Rows from block 10 of the audio encoder, named by matrix and row number. Rows with one number belong to one channel. Each number is 128 + 24 x the weight over its row's rms, rounded and kept within 0 to 255. All counts start at 0. Numbers have three digits each. After the name is the row's rms in percent of the matrix's.
# convs0: first width-9 conv (encoder.blocks.10.convs.0.weight, 96x96x9), inputs 72-80, a 9 kernel for each
# convs1: second width-9 conv (encoder.blocks.10.convs.1.weight, 96x96x9, transposed), outputs 72-80, a 9 kernel for each
convs0.8 100:159102137116168098150127140108153093085120110100139143091099134115114099148135134108120097116148122087115156143105123143101150121112118109144096092098119108116138139102108085098079135108099149080124142104098130144143125115136186086080114139127
convs0.9 098:086139123130201149083111138132130104137120163161127119166112135111116151125133092111139118127141141115077117138141145163152146123179023109122136157130122103103123107143094145152138103121145101114147139121132105139087119123123116100119158124095
convs0.10 116:107118124141158134117151123114137126086121138109114069106135083107131121169095145131101112128135113133100114167179102136161068156154142096095130068156134138131167127151128157116112124132153092110137107162148134142135082164184140125125141073174
convs0.11 102:105127141153165134141155122117122139058096140165138120145075110170178117094114119085118149143147119118157121097169151086127107154122116140097153132142161119118121147122128148144102134082109080103135110140117159113097123148118070175116123124123
convs0.12 098:114101150083097121155132146122100133130165136105077115126117195107119110125104127151160118104120092150155098088107120118109107107132128157109152176147143136112170104153150141141136132119114105119143106144138111108152136130157107101084125166113
convs0.13 103:134172144132155155114134144092125118133134167139119111121144119130085117177117114093158167151128170122134120134149143105123111123155119133107154135132155127146114159159106106130098146127142133106145149113158117135140160106115086136155159202103
convs0.14 096:109115128148110119134135144119083126108104105149126148113148096124120164124099097163135098113105187128105114139121148140126134145144137125119142160130118111135133121111115183142158159135149098098085124155196149124094073105119118101144168150164
convs0.15 101:114116095103088094130145151121110141128097086127134140139123094141145127115150113131093110103098107151181135130139127121125070172093143113096127150131177115157135124117106122112135128138075085116128137130164122162096145175127130142143115116117
convs0.16 124:156129179102119122147139107150130132167137094114141109142140148085155117140120122117143134086098129109175132141126152126137088154120146134132117144095122111132103111122095153199140125135163118088114151105127111142110155121162121115170116072130
convs0.17 092:099094145172123125147133140133148131151145132131141125064131123140131123128172089141126136102149111173080124140140126130096128103157113136131138160183119175110078102082077097157146107102152110082119158150114095096106174118082163131125103149151
convs0.18 089:134133132134126119113130081099115140133108106111108135140127138140137103138106146114135103114118155088124119131181126134129116185067119142127100127085156160166167115126170114132122143143146105160098127145122161085184091170144121134138113106133
convs0.19 104:120130192146110130137147071115116132114130153174116167142113124081113086099148150106114183099149119129126171120154173103141130158114121103121116136130124111118093133091116139169110149112125141165103136111139132079125135129107138105116110160184
convs0.20 093:126092142161124119132118123139119146088112137099103115102102156093128101120129128133144128105126077162137099108118108085091131147150127112087122143155128120161133117104123092165126122130105081116157113112148099159168147138095128111153138142106
convs0.21 087:081087177118108126165106129097117136131114082099097082078133106072096146115152131107121127108098129149149204111134130189144165120111145128101137162144142143137120145110118118087100115106155106136174144161114125132124124105108118108093154104097
convs0.22 104:115139157150193125127075111108134136166181110130164089099154198177127132165132135138145110143112142121102082133096085197121100083114132138136198139096128110091125121154102164145120114143164163135138131120128154127117140144102112103126115133146
convs0.23 105:163124121038142127148171111112126146154101144104128114110084112079150143109163133133140144126111185147124117125147148160096112123100113140098124119108098157133101115121124147141146153114122107075136127121163098130142125082135141137146104118120
convs0.24 102:133121116147096115113112136116104154104154120152133171135154133149085136173134096093130118124108146086093094100126150140144158095093065124137140127151152134121113133142126131118106092117096149138152123156104118171142104126151164166121103139121
convs0.25 102:112137150125109138137131087105104116168116151155128141146133123098081119082122141154109177090134125166144115131149129163114122159104088133133172104122110077110132117122183135146127115106148119135176083062121151133111148115118158124194152097162
convs0.26 121:132141152170134103086108108147137117151139134149110112168136213135148132126115098143111151144111141120090104096124138113174120127095134138199141114096165088112144150125119094095106149147146131107150087124135108124113156095129169175109130179106
convs0.27 109:098081111180150134097112159150122092137146125112138115154094117183151134200135146157148122136125122123130098140085121148084115079139131083151114124112152169123109170166097113085106143131151079117124116135124100144159112122116150104155123138135
convs0.28 107:152107131143128118161114156160134147095125161191150084120109140147128132121090149106114108157143145123125120099097131103123123163090143141117141122076136143109117137162192105074107149135117137137122117077140125136123125135113123068091120128116
convs0.29 092:107101126119119124127106155143142146122153108151154180099142088110134115141122174129106139146154133117091171106122136114146085162121153083127118180150069175111101129106116150136105165125143090128144143157130152119085129116130143107109085131137
convs0.30 094:142149140136143114106118113124144113127136129085134125145125126136153145147139117128085123106138113153130123148127120114103123104146094134119186161107088103126093100157136135102148164119112118101119083120127133138116110116146176100154136143117
convs0.31 093:147107150113110127128163129138102128144096111169112136095122112131109113116148168121082139078153137149115169117106091138138127113158133111101115161126159144133126105118142149132135124120108146140123152151128146130161121140091089090148181145131
convs0.32 081:123112128122124127124115091098149154113114111113131128138128158096129128131123072171131172151201203192134122112154138078091158129111094134112146122165146169129134139115152161171131170104162165114130130100090132141107126082149161131104138142147
convs0.33 100:136078095185151083171151130154110132161142151103125136105162135155085115148133130131138135126110128116118107159113090127152118158080115149164103093127148156139093137120124110179112123151114103141094103108118132086138177112144153107121153139136
convs0.34 112:123150113175110135118146133126121134089106130126132128123133157101146148198138157136142120128112171185112112118123124115116088115074105100094136092133154139182121140131164129121086132166099123117117148153081154127127104133128135146151123143172
convs0.35 095:176128147118112139134141127132134176115130142149109133143128137176103101118094102092056104128106131085148109100116141084128098092129144103110081124152148149114168127108142134106125107112114139144130121108223144152115091116135118115123071098139
convs0.36 108:119159094099157112140178123137088106113133101140146128085094143112101132147136144139104106096136137099158101121109132125175173117088141103109091142135129157104123120126116119119164107145097105098131135097136120098171102128112118144100134125148
convs0.37 110:124166147103055125133111164126108121084134129175152159115126115133164110153105184127102123153076125112124164106115154138131106162135130111123151111091150127155165153095129156109130139137135182123148113089123101168117119118133090095123133141115
convs0.38 109:111123126124158113138138150118138179144100102113077106125102155159126174032192120127140122117117125130089088112141126125114147141141170101126125187122122119084141163110106101119139103111153116097118125160136110135166145133120140100120085158148
convs0.39 106:084151113098125140116158119132165134146094113098103118089169142113113126107159079134132120138111086155120107109077094161149142150126164136112123128117087111144142085114119149143109133115153101127112153149133133156119137127124121164086082125133
convs0.40 093:167107131094123147125124136131123123098165157068137124148104120142143124162128145151178152142107123120113104111113131086148115158125126133171155119149140148166064140135157144149131059135142141165108140112135163132156148131093122175174143107126
convs0.41 114:083112164109134143145131140118092131125122127153155128126117148067210093148113156161105141137082100123129169123121097123151151178109112164138112090101131154150136140090138132166077120163135145097124080079105199116115127117142109084113146110146
convs0.42 096:106148104132164125109162085107134121130112156139163176110184139114107160168122112121122143119123102151166154130128117161157118120154126147139138112120092139098149104086148140140110118126131063144114121156128153123137120114135168120092081107149
convs0.43 099:124122097124150118102183124154113121107103129154110155151127110145085098147202124113088139137117130081117183118164141160141107094112108119131137093120116135178123124160160098098139129106123149149114128116102099086132164103117098113158114146102
convs0.44 100:169152133101137116101119122105105101083143111131084081135146090156121135112096147115094116151151164126105128167098121129144167097115118121142093146129082132099145164169121151129121108067123137150109171124148162120115150155106086111134108136130
convs0.45 099:129106113133117118123129110138134114141093119156133117168145104124076156176155132162107121142114139163149143101125129109089123103138113083142109097120162157114139140115105111109151105167109159129117128136150112134134103161101152146121131119112
convs0.46 098:135140148132110100133108123098115108134101102107166198134101119164135140167141150132115133103164110110090170099141088131108148150106144140106169129145106141129146140103144107122123145096135073137110139155144097122146111134160125116151132131137
convs0.47 104:134157181107130139140151123114135165147112160161104161117149127120160135162123132095134127144109104130110141131155156121133146166120139122118155087096108150140135103137111115128125127124127161139130112142141107108100135116086100123122149131142
convs0.48 112:120122111159120144136104121108102115144126108143096133116143109135087154119104165106100121130114190076151101126152131131151161116115104103124114133114141099115148133127131171076104092177139107097138098155076128139112160177117093167098123110109
convs0.49 097:120124116116157134133127140111121123095098103125148169105073072123162216179132162098139112131101093157181125123100146120136111118113149144140117127114096129111113129151103097140148170091116095120112171143111110123136123188128101140106133142104
convs0.50 092:121158135139121118114110126136132132119106145151118106113108151120167120165159120127134150173151114144117117124127118107092086145127123159138112145117126155147174113149121128099153114135095135176115163136131133095108105121138153103115173116121
convs0.51 105:129120113144156117154172114119122110169155096161148107111121111144114134155127099134147099116123179140164153142108153159129163127109095144106092135140140089118175145143147130085154157126129102109101121147107111127105098148162171171137083132139
convs0.52 103:108097120141151165107155154070163150130104123169125148162092105124147140091123121167133131095105115128159127123131135153124091151079119117119144141125120116151112125108143134128150098128134151097139167110114126166136135136155179145123134097102
convs0.53 101:107170110129158125129132128120148169095123048133120098137137120188137113094093109121099132140109136156118124102107151110104132156163116186082100194135127123076129115126165161125107100117107159152134106133139129174109155140140144144126120104145
convs0.54 108:126119119132146126119107087123091078136154122155147122142126141191110136099107083143169131179131111109112107122119109124095136151135132110109149120123115118146082146151121126113122125130166162174160118134120120146111130108145139102162142110143
convs0.55 103:080092123142132132182142125132107108111097163159141101114135091150101112149144159147108157139156161140135098163115105115124124147119154125113128119130098100113154152147095094117119145151126123068144119109116143165128109092135126140175125172117
convs0.56 098:152145141103142127191097147129113131133126132132098142139163200152131118119160099101097139132126116087119152156104183128107125144097112129110069102110131134136125126133118178141128113143132119093120080131143105150095131152111125107168107135161
convs0.57 104:130117120165129145109096085155098120186165123120131112123168117113092094119095145107165166101076103160168153145134123160172139103141164179111139136106113110142135132123101146119082133136131173134121118170138082132120160128149136115148146138124
convs0.58 100:116108149135130108118135136148185160111118125150127148154167128124103087161139150142137104140093137098176168134128114121127127105125153093095135136122183152119125143101107226159110129151081124118126150161148110120124113177165099117124121127157
convs0.59 106:130095159142148106148110138132109130132115149161102082145116122124111112120100096114102120178116138088085101156147138118092137097114098123169117131109099116109143077166121117155158133170127182118126124117121166119099135162164130140098118090130
convs0.60 092:095119123175109082116121117135137116152128070137139116133122138165089195108074100122156162191156127116134145128133163119139138093132143085111123115093157103146184150078185156139140146174126131122165154128122102122142084150160129056152101113144
convs0.61 093:112106061135153136124147129112124128096138117138122151112124076104158126102086111162105116110164153169129128135154142100098152190157080146146150138126121105132124119121126150107147115121125138134091129108119109134131153168118106164108131160143
convs0.62 098:129129098125103138144094131147084112087104131116140140124142082130119110153158147165142123110143133103101110043121143126100143126111129116148124111079088081113155143130121095116089127136152138149142137113126149105120099088128162085142098101125
convs0.63 098:129119126145145099114098136118127124112150079140136115106130092082121155137153151085112122147147103127102144153147086134136108158099125137140114122158143129093101078140159116189133153124158126128127155169097137161114088144133139128124137151112
convs0.64 097:120077137126129124167147111111122134089119147147128123103121144111120129094102129133149128146160116151104147152099147128100184111122144152127112129126161127119128128081177134142112096132146142071161154093088082147117110113140117125175139141162
convs0.65 091:155125108124133112118129148173135106153149131163084130149103163069173105091092138091119096123178165122096091130117149102133136113109149106144144120111122144114111160187109131165151130136135127159129101191126087153129087156143110161165108122121
convs0.66 098:109154067144153118138111123129122178163119135108122139090156120151129156099115121092081169140171139138078104131107152127106132075118123109132136137155138133139124091144100120126163107112150150131142107164112136135134142127142157160140119141122
convs0.67 092:132117171102133149114141123133122152101135141139138066103099147194118103113100167131153145137120135163128091143155112103098120134123140113097093107119123128129148128145122116136137121147108143092079096179107138143118143116147135135121134108140
convs0.68 100:131144164124133165178151126146132125084128143114102140123132104110132131112125122140161106158105120155138120141113104119087051102123153149129102092117099169134127153106145115159122161119128149135142118131108110131135162144125092138130120120155
convs0.69 097:151131113127093174122135110109167064132146125150130124118101156152134206130153118159102104088123135149098129136125126102136170130130127111096107147115110150100166143124097137126128117139134117078083157115126129137123144118160155143164091141090
convs0.70 101:126121104122143136142119135123132125109120127096135158146154113099116144181133134157079137119110130133117089082070134133193178088139094116119133147136132126150132098125124123159102107128109110116100136137135131086117104134099117115086129147179
convs0.71 095:083122111166101144162150167156085126135115163141093151100153115077218118094121173150151130126154151093146085131105148133065142136144104157124126139076142127161125145090104098105173109124110107113136111073129155184111141192133092119125157138103
convs0.72 103:105109152096097112133132141102119139156107093153124147149128130108093123160146145153154154144119136141127128130192128121148132111136141140137159128135111042105150115161096109133116141139091134162128127108108104112154126106129095138108144098140
convs0.73 105:156119155111171121147098122158120126102141159148118072084149125132169185116130099133140132128146141093150106112161148113130151085182145122111108128087171187098172136132105174121131111169129133130091133116140129149147123086124114131127125120154
convs0.74 104:133118127127116121119162126108177115128083149119137166160134147127100110162183134121152109129130119132103102110196155120133121137121122133139149121089119185121132129146123117122115159146140145140116098117118138123108107111134095107116113138128
convs0.75 096:107119130155150114066101171135127120108142122110157107101134153123107079111167142151103075120115119161141152160108112136111146129129113108151150116099065129113087102121147106114081098133153096107093166167114097153146104128133121158119124174119
convs0.76 095:137125142088083088117103131150124148122111103152133154158121114102156157128113148117115155119120115162117090121125143112140130121127125120144171100155122155133113181100156122109167134105129137120148120120091127093111144138110101147134105112118
convs0.77 089:136145145133113094130169125136125163137145178210149139129099101118166184102135092141149121111140124156135134137196097125081157123101159122156149126168123120104129122138130168147100098059145088158124164128129135149114131149140087124100084134150
convs0.78 096:135100122113136134146099100160147090105135110128122164128130142146153109143115119113140126172145140106170137171136088124129120125151135074119117087131160135112142101145078139125140109140127093120135134112143099138163155171106113112107152146164
convs0.79 107:143138096121103171158132156104104151154140117140155127159096105129109103136141133078102092118154084125115120132151111085140144145122099109104113139129142151137129156116162117130104127144138106100137128173149099132163158155132116136137111095124
convs0.80 093:171112165113122118113125101152126115121165142119128090111128071103080112093124201174142120146138164067116103165132120145127122164117129116142162143078125090111112122095126136169130111144121100111136136109098153143119109104124123145142192114100
convs0.81 078:134156114155145085083098108137113137143150137135132121101122115103105085151107118161126131145121151150167152085143112101123096131139107107131115086103132136130125156145124098149141141117136074134134094133101117137134136163115129117124139137143
convs0.82 098:142134116134142154146146144153127127086174126132145115113124082110147091191108151145142175134153144130161127143099151118118146143087138120141129101105111138135114136108140115081121145143157158082115101138123118126137104075079092150121137155137
convs0.83 092:171143140136104104083113129183114140127138130119113116156174145122135118148115068107128140077102123122119112116134121116123101156107114160132157099114125125123125098103105139129122131154132113166161123104097106106103164090164149156090140119155
convs0.84 101:142197178103128125122103098094122112132177143159131175104139126161162169141085114148123124128117128138081130138094135116121120165128157086088126102142135144120144142076141093125138120125119122107179108129127105145162130139115134097120143147122
convs0.85 095:101118109157196126121190150119137105176120152165121122130099111126101147108140151143140181138130136143133101169128138137158150131146111129143131138133116127097119074111175135136129127154121135130131143123103106098130122088134168086110168156181
convs0.86 100:156145112092127102098127139146144099105129103084112127148120105097137162133139102168187121085096135112133097150096122134074133154154147111154145154084132087098158148108150107109122148134082098126144144093121120114137145145104137130104090121148
convs0.87 096:132130158111130065149133112134105124144153134157089123159131109138126141148098105182115136118129139152128162127103089105164127129086106138120118126137152078130128151136122091129154131127135104092134105116117120095131142139138140133115138131137
convs1.8 102:149137114122133145148115092126158135127124157115077155077164167134120124176144138150139130131122107119116117082118116108088100069113133137113112166159104142120147154094100112133139070107123089125125093119127125118154142108127140091123139088167
convs1.9 099:121118108139122116148156138175132104159105162153086116145128101114142116173165122143127120075114135082148149117162095113113112111152096143147123125110122114143118102105159117111155141125159115155093128147121101124141128110128088157137148144123
convs1.10 107:120128127104181150144135144141126157144136144147119163127133088135128095118133077117133126111096072117125131122089117185131108089129104117128133152123139134122160115156088149122135107161119108123103122058148129152139066080112152162129153093114
convs1.11 097:130098122083109109133099100111144098128140171148147125132124130124141115147132109129120127120125102073151126112137127139092157146067142148159131160124112138128149063138107146104129140136107142175103105152178127136158129136143161117146120169082
convs1.12 097:143135110160119118112109146123132159134141126134161076143139145132137133112134109136134122126104131104133131153164140145087111150115139128095104096126088154180113147140150155121119136125151133129107125117117139092112103131121111164104113124181
convs1.13 096:122108110095126155119133134154077095115147166143124149114159111113126117141078142139123085128153134158090102098108118131142121145103083138090142135126152155167168089134106144151185150141103145143136104170121137103136149104151142126143146115111
convs1.14 100:134135138085119138077155163094112161122126120124128136120088119095127103155117119132159175121151142172112118138153126128168118100153140115106129121146181160158119134156162079134102150118119094122109123123151130117156099134168139154120120123127
convs1.15 099:104106097158119078119150140147128056167149149154093132148093087118153126188155145128119125143167144134126111119120088156151121102145108118139120142123133126134122129118192110146117134116093142151112148156143107180149092132161100121126105094117
convs1.16 110:113109124116153149115117128087137128161156122119147142112133127180126165056125106134118113151133074115111135117147125107141163158111084143108120151117129137103096134140120112125165113133147160117134110133163137137135133108145113114157105059117
convs1.17 095:119147105102101146174130114099124122154095092100104158143127151162100141122142136115145092136111118103113123127145097194142138150096114126113080124145125122132170171125140176162106122149109149130141150139090079148153137121090120161119115106123
convs1.18 097:122139145114158087127135116187159107107120113167123107123138146148107165125183143128127130156151133141101123108147101102194100110154156156127063142114111143148144154129153123140158090120116124153102105095092140139165187171138138086107115121133
convs1.19 097:137160139080092101160153100108132113095152124121102139082120108113127108086190112110128093166109148136101137115155101135110141111129136109158149090116141137158141116131086194110075156140126099133111136157104131117168123143144135084113171108116
convs1.20 095:148100141103154116121116152156126117146100119173140122139126106155092152117156168073127108151160141151127157128098126110140107117112114126118139154100092127143136107119143097114123125105110113137126140145108128113127060157163158144105151146080
convs1.21 095:086148141107133173135109109164119130142143110173155147122100137107136145171093082113160119101115130108142106133165140156088124110130100135135073121142164140151107147148079146136136101097102113142125179098125126154167152123128169075112140094112
convs1.22 106:145113130141123110100114132111080100129117134097115163092135171120147115057140128129134099147143103151108155151126116150144119125125094119154105088145118132164147083099104132144121111159167149153118120126101123140101123047143168174167074068153
convs1.23 103:146145198147154107098130128148132129103156143110137118153112150133097105110137112113129124126106129104113144153112082135152081137126123152113105135126116126129138141153120094144106138160129092106159130127108123119149114144130143127130121122148
convs1.24 101:176126085100118140132127157109117098153082151110131154154122083083130095158124168170095093076116139104088138097154143102111087114148174113107116116142125130112117126123098104118101113135115169093088126133081138128152140123153120133169106139147
convs1.25 102:140139140124111168137122141090096062169151151165131118178087142119111114128139128118138105185152158147109126139127095097098103136163154109112169153109128107129134143152126101157154060119086101112103106154146134110144118122125124131140085100138
convs1.26 117:134156146162119098113096108104148148168142104095110148144125129106116101119099104124130155115117111119131150168156115136129113110093081066102124133101136113075152094126156152136121146124108140143114149141085116131165084128113113135113192108100
convs1.27 103:135092129083091153176162119133142095101130111098096153146107095160131056161155125148134112151126078121125086137155129097140089164192120161139089157152133090100125143113129070144152160089148126128155108106140125180166115127155135127129101152144
convs1.28 099:109116113088152124106118131109151115083120093076153106115099113136106123134112115132109125087131105095107148125147150123085133135178147114142141130120110093112159126095132140129129163140121140110155149111095136162110140146208093055114122142100
convs1.29 097:115148103124113128111128109087145074118143153099095135088132133122160103147120117105157094092120117139134126135103091133091132109134111178132093110059135151162158101123091122098139112114141164133116130122156145115097141142144161095110132127129
convs1.30 099:119121117081107123142127085126134119099146092124159145118124169155151105145119087091109084139160115127139149176098127101106101158141121109167171138129118142136120125129121147161104157169097104131141130096081160159170120137145097065148127084116
convs1.31 102:144092161146106129125126115150109098183132137100119127074101145135150141162192152101161126137116147125124128114116133111143128138143118120095113115117097163144152108152168134135122114159147127143149139098136105132131148152055081136126149138137
convs1.32 093:146143139096136117134163149141135113134169073068105158178159145117148112110142133095091057080092126060115085166163137079145140085095106126131140105153127123150109140142088087051103109143112158182141134135090140118112109105105139160113131145104
convs1.33 098:147115088093093117077072147116121143170131118097078121129138145071113148154108122135083137119128156081139123160149118113124136139161108159112132115134149143107100108142120123108131107137066146173138140162101160099115107105125121137101112143113
convs1.34 102:144144105089148112114114166158090137108091144128141113119111135103096123132153141123165152097115119139149106128150124163117106082148170114119143159111122122140067113157126108124114122112129106088109136081169117154122154099113123136112165139162
convs1.35 101:131130099123119138111098107123116148078096147100144160156129101115112140102107121136134129158118133119106140084096181112131143090141106116076134132105153122114129146105149128094099101116119114147108135078118128131106107167117130103106126098125
convs1.36 102:088097125125185156151120133132160128116105155174127119119140120101173088137186133107131144125157095146124111098149153109168096134111150097090101133120174162144111137115107141177118094141142102143108125145136109171128088135145134117141088118120
convs1.37 108:133118145124107084098097101160148102101096141099146180111116136170158135144111137122154136099143120120109137132148145081114188113128126163113107121083135105108127175196073131121087139150107126087121112143134101147144131126118122128160102070135
convs1.38 102:090131160156058139167106168099139129104144152082145162181096147117113122149162122157169114126110134116115105130142087110124128099181123142138167157160093075131119199124132113147142071126106092118127156141089123100133095108128172118096096124162
convs1.39 102:158129142111128111117169173169139116095141134127146099165140136107144163118117130144123129139114148113127102146160135156055087129096160111074138109109094129129116117101131187137153103141174152108090144171126121117125095176136113160115126105143
convs1.40 094:146177137105104134123143120162104101160137124105101109112127119117096106112120121153135135098094130155108138190135112127146106118129139105145135137142138165143139127129113122093133129086126062111121151132146154103110141147110109093167116078106
convs1.41 107:097113180076120156139158131176085091130152114099146151101106153136145158100162162104128147099119113112109115144159089102140107131131108124134147136135149128132096153098064154120106158184115134120098122117140107134133134139136116129109123142094
convs1.42 100:152087132083111157111123105093107075093122136179153159127109112118123113164153162129144120105098110119091122111142119135102116128124129096128088145118134089129158140127107135127113091169124088078145116142117111140130114146168126149154078108115
convs1.43 097:136091138151143131117142122084152091102131146116128142135094172169150076167092126128155100118117104154134153120148127120101097140119060115126154160128152127100120129131127072130138149137089093121181093159093125112120140154107097124168188114071
convs1.44 100:196132153128110141117121101119129156133126149116116186104115103152131137140140098136120102138137129146151135145125120118137121097149108105158158113112096096141125149124110111098152159122074136132139094135098110177115141112103133144114149156077
convs1.45 095:143159133117078147198127088131143141146153085091136110153122116129125113148130139124102116119196102090150120138129135114137126101111158094149132129110157093115115125105131109160147145166087079138148113162124162177087095156179118117137121145102
convs1.46 100:118153140114106115104094095129108145148150113129142143106171155170102071122163130079136130129085145102089084116144101117133102112081135136145135138128092166134138162125090085176155131131117108108124166126085117102140099149137147107139099153127
convs1.47 106:131104125141138096086142124108142153100152122117101108117143101150155116123152134142134137126130108106117124152138123091127090134140136104154080139153126149156139135151125097156122102104180111134132105125148103120112097113128127172148130115148
convs1.48 104:122089109150135133192116106098129126131158132141120147128113135146125120145158141134144147101135121130156101135125147089129115111154132114099132111132185148125140132107115135169127128141120152104110178138136117115157114096124132145170139114126
convs1.49 102:153119092146136119123128178156123150122136165125137139115146110054106157149172143164136131144064105163130132124148111128089154151116124157159125136159162108110106135160138080131133106134133143135143082075140149171160071135153164117104086131128
convs1.50 094:118089106126146114205085112165128122126133137110094158086151099159142101106140134092108082153165122098164141126114131123129068160168123129099143144171112139146166122112151132142127106119145111118123158128101138085086163175111089170201144126100
convs1.51 104:110112113145134077130160077125085133165109114136165149158129107078139119128180112085069107053128117106134150079164119132083117107157160117156151145151133128101106142085096102150100127123142164119131179107124153133135138202129097141091107107124
convs1.52 105:128118095113158122136114125125124136172110086171119149140122139125074118105120172155090140133122119084120136157125162133102123136159181155109116159100102129131135143138145053132160117163124128111086136130104124094150140135124126148118115116096
convs1.53 102:076128114121160113112101130144094099186081123140180136102172148094139115139153116144137129137153134134135127150086101058101120118151099115138145101122171176121151138146132160127104120140133134114130102109132118105129101118157126113096141115148
convs1.54 107:142124167146110127102130097116125101142128128110113136133078137143124063120110122154123111143136121131127129132151141147109111071110136123098141079132141122156144098128159137117089140136110150139090135093117120087130115124177145126174108139114
convs1.55 102:151126156132142154143136103147111140157145139156138161145145096148144123143120169134108109108105101107114140110098135135122119157133115126119136170165137162143088162124116156115115145106110131111072135110111133105167135128210087101070167143162
convs1.56 102:145100101133109106097082142109166116136151145135136063130134102117109110113135165108138149096130110100121092157140135117128134107102122130147104107121135116105139119097151138116076111128129122092129119122151143078105134099159110118119114164139
convs1.57 103:179106114089132156146151145140131121174135124098150141108183166127120105109144116136125154140181128136123166143149106141093144143132097078110153123120125088144158109111113141140143139148113147128153135110152119112116091151177132185171141098102
convs1.58 102:133136136137102079104113166091144149107130100074110094077121156179139124119128119133092155149161140168142089086152144112129139148132104159129178128108090114195126156154099136148152118148139099142146137151136108132120106117168097104139099108125
convs1.59 103:144139156129146136115136141159176143114108076151119109085145112140117141153106092141121139155158122142123134140133160128183122070162102106145140156142147114113130119094162139094134149137103126098110122112122169131113146145119144170116134102098
convs1.60 089:137127154148155095104114171131172128089148110105153106126159197114138077119161131108140148101110087096166116151166177147081150100071153141101115112132163151124131117151106136108142110114114160143157122135103101106109153107141138100144116122149
convs1.61 089:154187188153155149161116078117152144141152125098098123153152141119102142158116157126138107053137165138116151106129144123155115137115113130120100099112136138151096092112210134152142091117108119139123148129116079102113167118119072121130157108108
convs1.62 098:162147093126165137154143149148133097143121132114161175143114129124134097172116151132107121097125106137090128130158071136105133154126128133127105147106108118133109116124126106139085139155135098138103131077157121115104106180075105134138125093108
convs1.63 095:163155141122102096118130185144131144139098154171134150085123135110111105159106129156100123145120138157114111132135110139109112132098136108117123129158173134136113093127117120115186128093134153125079116120148131077082163132109147120102139090140
convs1.64 094:128107127102129124116108150128176120077143143112126147153137107127090122148131122124174115107094174132108104115098102129148121124125098126117111116158168069160171124156144141119154085137105152142172175157143120111117087106146144124130126146108
convs1.65 095:134119123119102137161129106143135136133087118097142137156145131095127163145147121129124125133144145161145127099138103119110096147115141132142141211155140172165113115137113123109132098108154128129143142117133128129094124154067171178138132097139
convs1.66 101:161111182132134120097091123127078135117138136126129122117132100158122116127116194132117118117136128123125108121122116142093090101104132117120140145131157140128113108136141108131099093118095115131143117074139139188103140133111141112147141102114
convs1.67 095:116108131146124107139124138152162112140149092133103096135145141125146125161098126126113117125146146140107133157118115160142154107076147146124104116151099142196132080092148148128133115144128111144090116085129159134088143123167095112131139143089
convs1.68 098:120129129149155111124100145137157167132081201141092145093128065097107130132107123130134176113097159152107152127156109146129085146138104151138142155125117135104158092113157100100096132172107155092189167111155124119137125125136123121124158088115
convs1.69 102:112100103128138068117148126130111136101111120151135093134123076159114117142156120109128093129123087141135103109134118118156135131122126069126119075142159119127095197140112126115133161084117104129135092104089144121184114157174140124121157144136
convs1.70 099:151110143112107108182143121148104114168076176106128151130161099129132094158118174155096138142115129143140106140093091113133139152163109124121114138153154099085136103166155108168151105157152110147151136108124170138165109116134122166143124138133
convs1.71 097:080078160131173164181082089148121154116123098091125137130140121155098113078138172160141176140114105095121089151127113111150109119121163142118077101163098157138125159110081110119082091163137151100124114103085097135124149107151135109066096131108
convs1.72 101:093143073116139100122145157125120115115099126117142126137127135175098096144137119123120111093111167095159102119097167114099132077131163165138153086162114132096130125126116164126136143112088107112132094143117119111098157130125105142153101113127
convs1.73 105:103155157119097103131152121132169134149129125066162134128100139081082113120124138153123131113121141149148116121121137116137126168111118157134101137106132131142147149125164157113148133089116092131121133120143177113115103174165133144154120163136
convs1.74 103:149060146161127109129136154123142100082131132103106154141132115170148170126049101139155142130116134134058118113136149093115147148068143140169117136085115132122114149125152160097121127119143156091099124075166092143181119133140057132145149095131
convs1.75 100:122111149160123096140124136102140198136145139117111136075094124121076068122144148106126091098146138138151170093092096170139152156112139165165126113130131118149144120079125106144113168099115155118154142135129107133138118111100153160168130067119
convs1.76 095:143114141113156118145144136135161073088119149118092115126170116101112157102150169150139134132100130099116114119136135142107100143148123111148108112165087139113112110184117119159144132099112137139119139126116139136118153142127158170167154123137
convs1.77 101:128145147144105105107160124163156090119149127071144121148137148111104138140113149157148136095105119126125130086123111146167129190102083110084120111139144156169138109162203121112120137119097097104107100158130102157102131150150173161171169126110
convs1.78 102:140088108140120137157136133131091091113104125157178128147146127113111077096195121121125107132117106147104134120111097139135106131099107119079155191185125104124122120118113128133104150125154151082119123148084136110153150109111150087140138149100
convs1.79 107:146144144122097083116161144160161151089115128154096102139111146122130117144110097139129116108102098111148091097125146137103131114130145137118147139142139104149099090105098140103158114076132166137109108123130138114114122104089132116124088130155
convs1.80 096:157113101087117154139135124102105144143151103118120085141130134175147085165123091148145171116151153136120117121088092142137125123107142170095067139160130148140100157106114128145140104125144097092087140150095148171103126116085149104131163103154
convs1.81 095:145092136138116136142120122140151141099152158130092087165127086108087112101156150102097139121117167123131134113130116133101146138116137132103144169130160131113161139130133138135135146110106121132111183104121101163104103115148107122151143073098
convs1.82 097:169079065109109112159168142112137133111152112093153102127138130093121116071135138130146117110154112112134116155135118073133139141122148111121119110134129116129100112133089148094154153153159111146106102113136127136134105108126115116109121126148
convs1.83 096:103105116149132114124126086112143123156135117102135134151178144136122085130173070126157139137165122137159133157142111096075124136133116146095078120161139130131112112090123113139142157137129131130112138132131112125127136162127112091121118133133
convs1.84 098:138124120094108118154147101115139123091095082143131151093147107116126080148154148143113139120120136120132101118124149178145086117117116110134173147122103128115119128167128135098129153115111111115123141138148144133122171098086155131137118116165
convs1.85 097:132083099076106109120118124129132160112146107105139109119122181135091154170162120154110114103103158145131118139100123161139042130131127138104138143094131143121136109114115121125137151148139156116129136133151078136096160128122122161149120077116
convs1.86 100:120157111135113161127108142122135163139096111155131132118141102141158138113132131139140129111113163089129120143125097138128136137167129126124107155119105121106114123137147147106135112159140123134129109120125111090135121069143104110157193183108
convs1.87 100:156126135132103094113130143153091096133117127105140136128136175132181100107118110157126122155150146154155101125131129095104145141154141124124095134183191136113105136120134102108143153126149133149102098123140100160150086124177151099080148156128